python train.py --residual_init="none" --beta1=0.95 --precondition_frequency=25
Rows from block 5 of a small image classifier, named by matrix and row number. Rows with one number within an expert belong to one neuron, the router's apart. Each number is 128 + 24 x the weight over its row's rms, rounded and kept within 0 to 255. All counts start at 0. Numbers have three digits each. After the name is the row's rms in percent of the matrix's.
After each expert's rows are labels from the 100 images, of 14976, where the router gives the expert most weight on average: "patch colour" is the nearest of a few named colours to the mean colour under the peak. Only what is clearly more common there than usual is listed. The data: procedural textures in two colours, tilted and lit. In brackets: how many of the 100, against the usual share in percent.
# router: router (model.blocks.5.mlp.router.weight, 32x128, trained with AdamW), inputs 0-63
# up: expert up (model.blocks.5.mlp.up, 32x64x128), inputs 0-63
# down: expert down (model.blocks.5.mlp.down, 32x128x64, transposed), outputs 0-63

# expert 11
router.11 106:161162158133116105126162105141172088114137139161096142122172141128150088144085156128153133107127111163101142125149134156159117134125142099119151136153160153150105098134143126151142093133120115
up.0 100:103145102129161131114115112079183140182121122137126080150120129172167125085135164170127130136111142126142122123116123146135109148142133125130109132143131144105098128140129130112145110139116146
down.0 104:156074148131141102120129143153142090166113062118114170124206119145137088154101096112136126151169079150150140161122146149086151129130099118129133098150124125157150142096089117108115123116158133
up.1 096:151089129130163146122118059105097129084127117133117090168166121152132161139137161134122149156120125095086101089122114133169129128089123136135136136132131151188150122168114108146111096156126132
down.1 088:135132129107125139150122094173187137141164149092185095090102132122142137112132094099138063124130142128140127138097177124123135105123117140119131120129175145121157146144132170088130146112118136
up.2 123:118131149153069117149146102086114131139119088158131146106160128126169140200126132157112138144148137120107139146139148121084161080102097132117136138130111158157102137147125147127123115124156128
down.2 114:140122121157141098130155104124100109088127120135128121105119161134116162109130123141131122149131130092100091088143119152167139129128118161090100146143163197151116104119137132147168138141103152
up.3 094:099164114083174057161152143134126095106134120099120117120102128119134154131103129115135143112127146150147099135095130090139110065156133110117160150137146120138132163131139092128149155098141129
down.3 092:099133198128124151098135166124141133126169173071157098155146128143134093128132106107160157131152173151088118108148091107077107139122151177146118183100140095118102105130117163125128077120161123
up.4 095:071152145118121119104169116106106113173146090129168135062132136117157130124126165159127131129126104129121134139112142150119136099123101100121123126109108134101096125141114114124130155138127176
down.4 094:107109119125112137068128105130134109148079071161179128153156183143121149105122164117159129118187126126142104133140121143166091098115137135159121133080129125115118137116133106153154131085124102
up.5 097:154080142124162140122148128111090103089090139147129145118125097186144067126116119079143112143143166109169133124150151142133159130108122127121112155157136144088128115103168148164171122123126110
down.5 101:150146130114125134158092131131113141119093125101107126106099119088095136176186106129107105102115113096166153165094161124134087126088134154135164150133135118134149127116129180150126131092176138
up.6 099:132125126089158124134151155136137155090174163132125157148096102138126141118180087114183115087121139127117154132128135148120148098098133126130123145138149101104142081064064120108124179124153109
down.6 096:160143144142136122144151122099103126178112085138127159132150115126081163162134106137143138108134123120090170131120103139105102129170155145138136146093105112135164151135077146167105096112115185
up.7 108:142124113143138108139143115083099134074136154148124174116130090095133104118123088121142140139106088109139166105123151146147118092157083152123141179137158125175148099131136169110107115107147142
down.7 095:122135119080136117153119123128122139117136115130158123108126141158098184141104104099136118085160115099141133149088160113139146143154102122143164110125108184122106136066144111123152132147127100
up.8 096:147104151132118067130165115096164157092105123157155123097106135135157113112106100141122125176125144149094151115135130157131104139120165150113160098070129095182154116129135172175150156160188111
down.8 102:116148105145100159141091084136147134144134105147147138123084152067140130096111149100082122132124124142096080130108124091191089146087122106103123160155129149131130141147123090149115158110099126
up.9 112:162151121096128121113177131119141123101094147159081111126110138102104125116111098166123105146136158149149122080114162111115132100155161155135140151133100125133108169094138107139155133141152101
down.9 104:086124096134113140174160132123153132126114127132084133133119139139138150140109096106155121185136149134067117157154103138122111112133155110085112139086108147107145139092104088111154079140145131
up.10 098:136139110153103175128141137111161127146111136130097126139119122155083156148108179105139138153153159144143098097137135115111182120155142128096159136105120101174080103123133146111107120117109158
down.10 097:156090135110143128120128132143115070130139157163139127129142149150110085121101147121109099140106101106118129137131103132142133149148100154120147094085104124094096118130163120165186087107154128
patch colour: grey (53 vs 22.5)

# expert 8
router.8 092:153065125138154163130091160178161194157114101112112143119131117118102143098108170108110126093111093121112097163127166125132144091130141141148133141133116160148125109156104146085125112086145094
up.0 122:099099143082085120166129144109157149150118114088128159138107137130101123102136119133118132127073142144139098144159144139135126109069129115098109098143127176128149137093124126099132114143136126
down.0 120:105093179144131115082119098155156134103130144108122094124141145145116187160128105131078110147164127128151135177101116183145105136117145109100131146103087117147138104125120140118138083128170081
up.1 093:162192148152105137138176127123130138156138146138134126111143159138101128173131168143124116114103164127139105133185124134129095142129129131180149084146093137116125105173157124136108149173105159
down.1 098:117169192144128123175111124106109134121148147115119118106134096094146152113123162156094121143095152158150134102113148137150143147148107108097078114108148139159174128137139133122161177123095127
up.2 106:099122119129148128102146102095151099137145097149122144116122107131124134123121117101185126081084088137121124110127171109087136098083152123178116164158186141139097166162138103146132136098147097
down.2 105:155103097105152159152115103125108139114163176143113091164106156109161134108159112115094076136122149141111135123107133101128109139106139118133081188125074141117139116086107098102119110107145158
up.3 097:165161074141098079113148098077118103147141124111157128106133089142138147148097090144115128126125131127097093091110077094115098155122134139111091121113092157069123098114142110098120122150162126
down.3 101:157089128085125159116109128147176104166160110151102166130172107110118136134135123141148133130114155083118101095146162132131156127130105118156168128172172106122143126127128109130133106126127169
up.4 127:103120121073105118142066130123133122104169143118110115108128181142094096138126128121082092109146123138169099100136110121139110137149112134142134140091106139077112140157128157155145109134150120
down.4 118:120138118109149169098132156159104134156179108108110157129067074166112143085145119165095107111141127140122154113152128117112141104137139115087138140075160138113096123090148135109148108110152110
up.5 101:127108105096149146144110119124147119150096122080113143148116116138127155146160122117113118136112120096111142119088147115127119141089108116175145122124123109085092079145128128129133125096155112
down.5 097:106105103140120169106140123122095146147093155118112177139110137113144106114142115070136113140128172138090163131134161115113080125090133141149127148114159109146158131105139103173125122134135126
up.6 094:128150136098085164186125120143162111134121121108092137106194139096101122115122113110100133104150134102135142139181131143128164102131081110108158128131135143161118073153143142088144154127107143
down.6 087:130172161134118132132142136116134126096114146131155136104136179091132148115149140118126148116136107083114117162112144110128152111133106109115165111141096109151134135168144100116118122133160109
up.7 105:147130118134094136128153122098168120144150131143093138108091115174173104129122129159167108105123100156128097138155125171089126153113138139122164112147132140108120137162194136128093108133123105
down.7 113:148122154130122163136123100130091122113156162127128123140102116159128140131138123091108119128141114139123134137113108115138140125167132108126074134085112112116138168115138105136165111064121109
up.8 106:129115115140139136149166116108083128125156105146105155144150156121124133090151075086112114170076129155101152163123170153117134152135084133106161138128142110100139104139127123097126128114104141
down.8 109:117128124137192095108108107140130105131146123121146133127125134146136140142140141100134134071104091127145164145100098105156116129130147106109117119114187189167143156110113109146129071111126146
up.9 075:139125126099160095109140074102108148138127157151126078119118134155142154141132128141105143170104133146125166122123161142120120158150146138168097149113156141157132125144121130174088094161110146
down.9 086:106118118115098173120095126143112144132077098146136082148140138186144148116101139099175108075107124133088151096122149114104114070131140127124145148151128107091093136143112123111122129115132132
up.10 105:127164167122129110108137178154116159118160142142150134114120084123079111155117133123114106135107127109146130112141118134149149162135075136138103079106102112124130107094166122137145164136129102
down.10 114:129146140107150110114161135135104150156140118097159121108137112082130134072140123144121121119147136153158149086128126102122130151137142122140156083130121162123101125122156143137117103093096097
patch colour: purple (44 vs 7.4)

# expert 14
router.14 103:125139117103099106133108095142128098096121096122110154150142168135158182139144171110121128112153168104111114117148143104152104085111114128084156109155155151137161131142140109125116127112168169
up.0 102:109135125147084096124155068116148185142139124111166126126123106137102135091136178128124160137151138170137162128129123129132162120108109118148122106148090124118102092161117128127125134136152154
down.0 105:129110118103146156141105154126116107092112161123089125116081133123146112150123147152115076115177124099090138130141129104102113113172164100140117143129136097153146126117091157148122120109134168
up.1 115:095112108136115139111093164172159103145161127122100113123109159159132140118132109137097126125140116120147127078154123130102175113180139101144135107153149111187082123141126136138133162152116139
down.1 120:097091104124139134101118122109139150125108112114123154106109084148141117112095182128149140188134109113108135166107139151108120120132121088114132107145167070103131131160110127173134101128145160
up.2 102:105131150135133107136128123129119035139108128140094176114105132119154134153105142135131169149143099106115164107142144101130141125136156127130120084107128114135124107133138152112113146118144166
down.2 101:114134113143133141075119111148155137126131109131128122110113126122085132095155113120173153149119100103104175187174138110088116119140162150147145126129138076127148122163124102130126127146147105
up.3 104:138162100097132175149080122188110128150100135128147146146151179124130108125088127097116150104132145130142128126126125107134128098152130121129155148158100160119134136147172143123131121143150105
down.3 108:107169107125148135109144129112149129167111168097113104123128105098129099140134133142112118107153131117137133134107101130113192138084087130147104123111131113152130145136100110167151139153101075
up.4 110:136148108098116176153093137120110117139130118088087091113134127110154101152161144142081120183122136143165161121155142093126145159131137114175128122138124128120073102142111066128143118116098114
down.4 124:121084134114131120135156153109085126161128159183133135157130153124093134125130143101180172152165106166124103111133102160066109101133130099131090148104112151137141099096150162091115116127171133
up.5 084:124101124100183108119142109158108123101156161140106136133127134154148170063128132109111115136165107125192114135157083094122104131112153106109149080132100103151122152113182118160109135156171090
down.5 087:102146124134123155130139152182105126168138121140137156159119130191127139103122153122147147118140149110120144123157148141122123107102150150147088108117142099144100127188136117144057132117091096
up.6 087:134138162125166135116124134143122119099116081144137121137140101140130108110101114142111115139114091117107122111124117159144123122095114112140141123158125097146115122106141093155114174129120126
down.6 089:140134122077120119112112146140115093174142113156103120140129071149178172086124103113174127134097128154127125161131151080106139117121127145123127114190136144174124178128107149146120150094117161
up.7 117:151147102124171112095114133118136111124149131144109114134136130150159131161182127147141077152184127131115075101091139131118172064160118140128104126139137114134133137125111140090126106149114103
down.7 107:142104126119116121085118134120091150144113131158092176169141101140087107103147162126096122135126147127089153159102122109103125157148172120153093121158150106108115148157162134124126158127114148
up.8 114:152134102148179158181123090107114125138121112130118131144150139118133132135131128145094149107100129122154146118139116058125120077171129135099136102122119097124132117119129155119132120154126099
down.8 105:125103112145091141124164143177118117164118162091143126132123087139121098166135125144133131143165124139133131132091078134149175086116126131145117117096130139086134114101131099169155159109152111
up.9 093:125139164095114141113135109104198100124132178142153124161154160146134101138082119156112138110107111142125159114130126094105159157164159144128102094162130141130117123116125138139124092097148152
down.9 089:135133110144110101136132134159118147133129119105088116136092129131167101159124180090159121139141156121141121102140151139137117096147132122151072131088156093146109109104111120082126112128101157
up.10 108:111122132131137109116149124115121086124096132148119168123151150115137109117103148109106113118169120090127115136129158134112157153120150171115114086116138103142155110117156090159116170107118152
down.10 109:139150126116091155150105124149154128133106081114109094093094144073133120117160135129134180169131081143135126128099133158121155173140101100132100101113159123129125151141165119120113112096145136
patch colour: green (49 vs 9.6)

# expert 25
router.25 100:137139131167088077104157084129134146110113124123134149121148168168150109150137148136166123168163093117139095129101140135101140116130153096146096119117114160161157139088095141109163105123122142
up.0 091:133130172128130167141098118123091128102120127115145148091136163157141153104167068180138104153152101157161114108167108132164090102128154140127108153140124102095142125104115086080126123163139104
down.0 090:151114119134091112150170109104169111095111125103115130099122143137120110125115110143132128130126173152130159092180127156131131096140105134146141100147138161130131149121158097159106181116160162
up.1 086:135121150169106133098108156144124127145144121181133106118085114144107121174148141129107128108143132121153124110112137100139136126090154153121140092103137161186107086154129134134152147119116150
down.1 084:130127145167138153129114065152129126144123144079139099165144135101123125151113177114116093129082142129112114156107101111145103145106150131163086143157168127135145163111077117133116150095104111
up.2 117:116128168145142143112143129105124112157094148137113097144154189146167165140123076103111129142143109107139136142093169111097101115103155132135105100090139119109147126139136128130166131133125116
down.2 121:134139148111114125134132144132160129092129124122127088147157118120148110108135077089118123149157145135169088151115114139116147121153124149137110088146157176131140125108093137142095158126144117
up.3 109:149185144119099137150124146132139145066136110111112142143115156151142097081155137113125150130184091156181100111108109115105114114102135169125113126098157125122109130144084119116154126171078099
down.3 100:092145123156148084121173139172127100122136138135112104128070118173128102118111093123101097142163163107122131083146124103158103142149096093141107126150128105149135127110121140120138139146123137
up.4 082:124125093165127151099140117131106155132120110071148123108101147060146116137140130156129123113102112103173090146097137112153131139127145123145101072110146125090138141118158125089117119087102153
down.4 095:098127115104139147099142139127144096145164136133126082146094155137117130155144170106138104155154119119132137149144161140103112145086095140126150130143113136116161143099131126095078119183133102
up.5 088:139133106136107119137087159124084120133146122122143116106138150146117113136145093093089080129113152131143148169095097143115142149120108154188116149102107129129102161134111154122121125121132085
down.5 091:125163145144128145132104138144150136097157155135120114103079071148123127147108127123109147086090112138120122147140138142109107163162112137122083113145155137160177159165125139139108128151134155
up.6 093:116133144106124150103113107133114132110178156118125134163084151132115140163148125133133150145158129182136125147117128161108131158155137129142111103118117108088151093136145151137171133134161136
down.6 098:123123104145129149161140107138110147174153093122148097121150103155129109129152162125106113094114091127112131152124176171080105150114094131079136145140157167082148098090187145153073118136131155
up.7 091:106069169095140148137114152117140109150090055122093154132115109102112115129115110123123147154102156137140132139121114152143124111130128056150132162170111115140116155175113093125127154162113164
down.7 088:153124173123075089125157137082134139141103113116163101124127134093092122127135077099150127158120153123136106133110108146124158177108108123121162127082125143155066119119132157123152136159118093
up.8 077:123151105086154119112127120123133105117087145099209150088141126114130084093100113134124168103201132168136110137128119174111134145148116156172091098142093120160128138130112095101142123126126106
down.8 087:114119161129117135142106138165088167155155130118105148111117134130122120118141126187119108127110088118151137148127130125138127096170112166160141114071103134164152108103151145158172148108154155
up.9 098:139170117105144140112104127174129092143182129092110126135130120149106154130113080125150120103123105166112133115116123138090153166145141136184132121138110156108124133101124118110169127155100114
down.9 098:101177147152049135127095150106116126135167154143119117171149144118123140129151113121099131121117122122115146154142102104122102167142104147125133108122127094107185133146121112142148121140163123
up.10 103:151145158097144109107129077149126111166107073122134097110173107161127145131132133150111144157107068132099136125158131128132131101134137087135150110177105128138116144123106149113110119147128130
down.10 107:101120134133115117157168143138103097166121095109124152163138151078119141097113130156158092154153162156134107154121095089168110141149130125171152110110148160139128108149123154138139097168133099
patch colour: green (37 vs 9.6); blue (29 vs 6.4)

# expert 29
router.29 090:167154094133131130146139090147159140134122124084160105102124164141105120145157143101092154174095111100145100094136127086111147122098100114125101136139107123157151109116135143086116102137119128
up.0 101:147159107084152084103103183122152112127101102125112114140103135131130103140108166107098081155196129130137136088141124147091193126107141100143091120134121118093141118092078158133099108114132102
down.0 105:127130174102129132118161113142100113113162116121106087117143136114157178135121079120137088114132111169148125119121128107142100122146106150089147063185114116097133095134127138138170122153135101
up.1 095:117094107143133110129139136100133134078165133117155146112111103104161138126135153169098109104142144092164132136119132097163147143150133142128162128132143092113180115142111108181101114135142139
down.1 104:091077096187138171122116137127093127145120119116134112110102169116103137143132119133129109124106105089135114103129149152104150126104179112139089133139155156085139104116128155117127165125155173
up.2 133:097141136139131142175169155117111112139135112150093114167130105105141136170125167131129184096099177123103121144096120116148135135173151088109114130144104123147144145113127158138125125173122059
down.2 122:117094104089138166072124107099120089106122125151111135145122147124169120163139128119147085143120163138127162130141116141103110112159138126146141148152096108103129137104120091083075151137151176
up.3 075:087146167129165088156138118164109166171143139156119134115083163120127093139112136197093141090155105112117100156112151135155146132099173149117144085113129128141093130132137136111171126158092096
down.3 084:101105077116123091096169089147133124159121142139168105104118135138113126119112148154122120138117147065094175140143125137162166167158127178126114132084130147130134131096086145111106092128198122
up.4 107:106114095121097129101095141136145114101117167162129151148110106123129112132107097103101139148121071126143153113142078123127104116136113091122134115136102171149156175088113126111176094162107123
down.4 103:150117153132116146132151148135129125099107094111142117122141141126163153136138128135102104154124106142081134119144137133102168123151087133111193117079157122197117121139110169124121129139153142
up.5 108:126156108128109128128143133130105127097118163175104096101123098157163112144127162125126152147138145163126091140113114106124100109083147100150103173080141110149097148100120096118108097161158148
down.5 098:130113165161104161110090163134102156122125140116103125145135127110122145117123148101131078149110133144146137116143113140087169145127107185155132170113106089101097080179115103099122120116130092
up.6 100:147127123126118104167107143077146135122159115137097123106136116155131119121150141132145106106137120083115105145065180133187108145104139186166116148076132175122125207121139127097118135120137123
down.6 096:158122158120161087119131106130121146142132092116138144126112123152094140120127114141140148120102107143119140137155119157124132159119125111084140151158151104136130130133172098123061145149118114
up.7 106:176168101132104180135144130089180157132100154167126142114142101135129138107098130135139157160137064169122131103078128117131116118132104099137138105129126136128161122177159092128126125134140142
down.7 114:138138138139133169151124129088161136086131068147136163097128113122155140137154089116128147127123133149089132168122135138144086166117108136156140122157117123101096111112139148133164130141088072
up.8 111:104071136135159172155165110118134143113111126121096131110162106143114147168106144096156174157129173106107162167120148120144093112140125125164129149122115153133143128167105128158094121109117162
down.8 111:119091087131135141112100156106114123109123139128158088150146113142121090146132147110088121155138111111127154161089121158112073121104131106117095115094155129126099142158127106132152133111182122
up.9 105:159095132078129123151111105127161106126115120118118096117150170167170130128160081093124105123071088082136124155113134090107125111179155118127112151156121172169129102137115114115101129155125121
down.9 102:107123130147145118136118143136102146131132111145115141154093186142088110104109157129098147112131113101183139142145090168100129101125136144113114150114144105168153162164171118135105114137147188
up.10 085:141165107129115117167107133144106140089132065110146106128108122113103120147115108133159125143147140105126113148095171101207090133128176162134131117162099137122096113164086133133148144093124166
down.10 099:121169107084101149156142155131094140107157134095147128090123112130116131175130123127123117135157150083148130095114136126153137083126096153109118124132175185103139116139132113184140129111106112
patch colour: grey (46 vs 22.5)

# expert 20
router.20 108:163161124139137096112126142133114165131134150110115118122101164130133156150118123113160134113155141110133093092094153127137120141131123123146116155067112152126133144118106132140135129085120150
up.0 084:086109122149138141084151119121133140155127157107158102163140126162096143143161109186119132178161097081160112143105115115108143147111113151123149121156113170156146111126142129121126133145147145
down.0 087:163055123149141108151151121144094134119120110132105105159113144125157114155106124086141150139142140109121140118122140137121138105169136144121118143117098123125080123104136154176104154111121112
up.1 102:115118131118167127104130158162083112104172175123148132139125123167113079108131131107152131091177146161144138143116099136117140109135124128118124085148126161136115113090164109146143062103119169
down.1 094:105155134118073145121166124145075162159098144119072173146132134185148119114149092159167126068088123175140095124113136126112110083148100113115119146184149109143129091115126106099134130123153121
up.2 102:138135134107131147155095148148114083134103109117130124124155099138116128128162137121154141141123137139119102144112130110161144091071121116160082114129143098124161100126127144154114152124090114
down.2 101:146125128117109140118153133146183145127115133136109117113121127116088147126068103132131142078115154132183077145136118152134107101109124110104143148145147107137105064149149064114128140151163118
up.3 094:140132121133136107115127096128136104127126117104154117118144089145183130114142138101165143112087136108125115121137127101132115166130083153164140144125132155136163201132156125148128133116151147
down.3 101:124148143126115148147106144129127136087149146114124133089082127121135104139134124132084099151125130104129166122131110124111095140150139170130131117094180128175169151098179128140117159123160133
up.4 090:111106075068100168163124133096156137108147140109136153119105134137103111141128097080120124130158108136115132136152097168139152159136131113147160152111154084134119141146103153107134141150119103
down.4 092:129114157121119143105167146141160187127123139113154125142137108124085138119158148105146128108132182100085143145080131108128149119118154139125077093100102128120083136117143118135148132174094132
up.5 115:134122102175105120131140134115129118104129131106177109166172104076100105114117145123120145151145145109133134138138104147101158118089112111053121106111127105153155127120149121095143142138096096
down.5 107:157131120117152097162140168077171122149079136159118106128181138122116143133132140126170138143108171088154147137146105135127126163168117178134104151105153134103157125152125128086132148140155129
up.6 115:134134175138128089117169151102107195123114120126121124161124121100131154165128135159141153161145128155130103158127148091165137133126132098125095142110132138131109134145078150110138114149117180
down.6 103:120124090132116085121108148091088118106117125170137122110130133107153108149164125154106119152125072118117113124143088122142128172146139139146145124124112150142147158174136129096128113089110102
up.7 094:141135108105074131128125139129111114115117088117124106102117146116110101093148143137097098148153158095137137099136141132145108159090098174130092124172133138159119141077107148108147136100140107
down.7 104:129143126110122103124126169130120132103106088117121147159105087136093120132104133144131128087085162093098131109176153146132123113130167143122078111134075145107110147163112116123098098098125137
up.8 107:125167122111103106124092133121092174133123109101134097132122128112106150159163152138121129152114115092143131115120118150114116153146130113185126095114128144139105135156152157149196136119135157
down.8 100:175141163130101116136138125170110132117135106129147137124100101120090116093134149129128135153099140111119091133106176194130116152093097122152137159130119102136145152194135198107124122145072116
up.9 117:143088129149164140125089155121098139087128156115134123110134094143069152153104135090109157169129129111135151120109110169120136150140135158188104137115133138134129151139108107173191145152129131
down.9 107:094141131094119150143099138154127160128122061148155130140136151102139115108147148099129135140137119100138090159108167166117117156110148129146130056079099117142128178151113132146160134154117152
up.10 086:131134112120126123149122138148110141161141129128144081146106152109118148116155089141164186098093155156113144093146124138101081134168130122148150169092112132088118129112134150151127118138089157
down.10 081:130126105132097173138145127127099126118112116104148120166127123149091106105135142115103130173120171116128139109133112129155117141105166109126119105077155125127121079102155127153123140160180125
patch colour: purple (64 vs 7.4); blue (25 vs 6.4)

# expert 16
router.16 087:151072096087149136067158106131152122191091140101135099110170141157097143136123121093153151115121171129143134149110108107145127123124105114133138097091139112135141106105140179127148128126136120
up.0 108:126135178124114163139144098143137139093102121114170138141131134134143118095160128101106165136131178149153126129135197143108167129130069092094114112142082139156104103106108108125084116094108136
down.0 110:142144106117147136103160120132133104097161079104139122129156151121135117140090063101163112135161115138191130164166130138144128120136140162111085150125131118130091114156134114073144166147160089
up.1 078:140162084164125134139142126151145106082119124128123088138106119099097134131085171146115151177094135082128144162135146138128114176126144168116119134117127114124148144158136135126176132127118168
down.1 089:128138112120116137086102125109101086112127126170122139114110095073143122138169147168110121124134106085107096131099133121075121154149138097128133161135124150090122136150171147127126141124117170
up.2 089:124132156067147135129137133136139148149186161128132171127121141099145160140144132120126121124145156097146186126199140154104150118159168168105142120077154129142113119144130146134098106128132124
down.2 099:152081136142118108143132178114131142087165117127126137120153121131141083151146138139140092092099078137097133109126124171102131124113144143144130100166154125137135121110141140144131150147127121
up.3 100:129156155091102109142121157147137103121109151093133127155119096104093133150104150127154073113122085155093103109115099153159098111106126134168097098154115110089088121092139114108106145130155159
down.3 097:118139121108119103124129147141132119135143126125121127141096093126131144161141108148067106122131130173115186110129160117156114122114146145120126128143097156112141122088090151094158127098119142
up.4 109:118110129128088094146097112110133147123116111117108153114126153140143150071196162118124117124091099109093120112131136092059162128155122148110123074140126096137090166169100141132149097107127141
down.4 097:129106133143106151091153137127149091120183101182170149138136114146131102094122116139121126180170123128117110136145127123134119138093115128127125139153159132122124142141155127108127153165095146
up.5 102:123110149116135079101114140134120129133176148147127111123143126134113130114130144148177117103084149129137134104125105178150070129104147089142100165084123207109112099145163098117141135162183128
down.5 101:117156122116124108173146140123090119152155111134102086154099093188152178146138106089097120137137150107172122149137133126119136090164136114147130143118149110131163115099096102138150118122137089
up.6 079:126148113109156130168119142130084147135123148148124133135142144143117146048161146138125109082128113149090117142127133095157160135125141091117188146150083113171138133159132156147126109147136131
down.6 085:118133168172115114140165121160146132151171085111128121138139121144125121113135123086087139142076122137180118090132104150140155171117141147178143150099130126107172157138122108119155113105164106
up.7 111:079110132166174133117121126125150143105142101176113113114153145144150117088129106115136101090126102145157160142149127146122149150150176164154125133128115109097148128120137133119068130147131099
down.7 104:122148150097093109119117081130148104211124113136154133149094128159165134114127116074131119157146148161156123103072122127136099146125116137132078107128111108131129135111112128128148143134173116
up.8 081:062114148136132109146107145116134131162140121094120116179117145167150168112165119130129133129134113164128140141129131124112076127094161088159129144118118137120143137136113113136168124131133139
down.8 086:108153073131106158089120121115127111102130122069175145130128114150120113142091151124127073133168142124114093144131171167121131114107156097117118114137161139153117116114101122161079110106146157
up.9 079:133123174148112122106133121140114113086149136140170127142089143159120133109111133100124075174167111126158144157148125173131098109096151142150117110133137131087117110125139088172159177104101157
down.9 096:084123092131141159153195144113141164131130139106175103107101129124122114115126181131135125138118146127140083123087117111141107084145112141103135107145087134149136142101154169118078126136109151
up.10 113:127112087158130134124110125126092151147149100125137093160147161124108095143154113117139163117190157115115147155120150110069099158109123135160121136116162113086156152137088171118114121115114101
down.10 112:128177131112137139102135126127144135166125137090126136119096127123103102169126152139158154082174109115124077166140128149142144071082142164091119085186152094140193145107123116121138129117145132
patch colour: pink (26 vs 9.8)

# expert 19
router.19 090:165088094156156149110137155164122167123156101162152121100105112140122134138113158138096128103144114168143119101141137143076096099104121097130159171118147160160116082152137169140105140108147164
up.0 122:115189126148066149137132080169103110110147143123118135145144124129136135110144125154140148094136130152114105122166142109109151105129123150114156145114099102150128108161138143144135131121148115
down.0 123:157131094127157139106136152119166100105132121171150164108115140131142125100148138167133162111105096113140136103089157162136169127068129142132128095115156141120143153153142173137137150128113100
up.1 085:097102103083171148159107131143133128164087072152121147120169111084159110119138124104111133123085125146113101121121120106121094141096108156106114125149156144129103110134107093160110158138136149
down.1 088:130097102131154081087148146145137092132115150142182132167145158113140117085158177119117108158121149121158112126149134146129132121139150104128140115140115146126144123177162118133112138097148131
up.2 119:147125122149097122129141080177136106114115110134135113134180135134117094175174117122134146148133127160123111133105152120146109118120128119075149112122127149092157163139164140146107123121148176
down.2 120:132140100182130132103106135125138138148116114144124175144123100163111103081120143132148150105127124057153131176128132124093164151108125146120118160108184112106145124153116138093102154092129097
up.3 104:155129110130063123074138111099107139153113098112114116153109148136140133102150137117138134133155130136147081112104144112097130128092182150125140146126127151114132164160106159119137125120148143
down.3 106:116169113114115139099097132126111103069116147108119170143080153153135131076132117108098151152111105137132092112114106113141160124100166130111148097136154106145133169126102153147157172117099096
up.4 111:133107168134122108101127127170096147144181135145160090144127108100084144161100151146115115095108151141127129121122149120152132102123084103159101139124157163134045151109137132163114137073150148
down.4 106:136151149099089175132126116108116155144138078145065108124103117175103125105111120122142127111152163136105158129141102152157144117121142084117114160133173147150124110168120141093136114166135137
up.5 093:129139145135099094102141141124110093099135140138117144120106158112166124137111107177144138163132096104104182116115106138128132134158157122161138120150129105137106128174109125097146138137128156
down.5 094:115131177129132145136157102137104145139147140145099126118129145093118069135169160123121113113145084139104103107129138105142161163130135103121144080085128129146101109132145138139132132123050119
up.6 089:113159141148134132115087137107101146152145129185178105143163131151119136123100103124135142126095141134124117070162129132159119145116141127111099139106143180103133114147146138139128136146105138
down.6 091:125174114138093156118163175151120117132133123111132116136140135125099085071125120163097108131122117144126107137141092152107111139115088138138131101081123125106057135103134132140146121133110157
up.7 106:090145105088090136125128123110128148161132132108124086174122126170111113107159085126152124123138109088162180153103154157130127138153119137136121118133103120137131132128131115098130105143160161
down.7 105:122108139124145113107142137132116097108116132151137152119130103129118120151161128131145172137148088136129142121088090109112077152127107141158137095161122127132151161136131130121079108092116149
up.8 092:166094108091157177146126144113113128133151158112139109056127097102097130103122088094134110128148106107153146121139120100155111169118161127109159160128126134132163171117103116137129110162156115
down.8 088:137137082195113112097092114131144125136113074107156180170120115142136124145148155134133145115088180165102175111135119145155123135120146132133086127120111156109132170102130117108094099130158083
up.9 086:153096139120130110124169167082183113142089126122092137118102137133126134112160160124101130129116102117106096165134131134134118154140148129171154131103124158118163211105101114143172164133120110
down.9 089:117114146170132142120094153141119138096134066153145151149148161140119142125105087107081156153118176106161080151106118126164161155118124111119146159168130130120084170132151154120069117124141134
up.10 113:174105130142072178065129160113115112143119140159134159151083148137168126075133125130131155124092125151140139094114082130124120109105111129092189173156117131141111151141106096122146111132165113
down.10 117:160114143136093141177111080114150084110141146100118196100098150143128102151145134116099151119120104110101136117085091151142174117145151137104126133112152135092129114105135158153102109107133138
patch colour: purple (32 vs 7.4); pink (26 vs 9.8)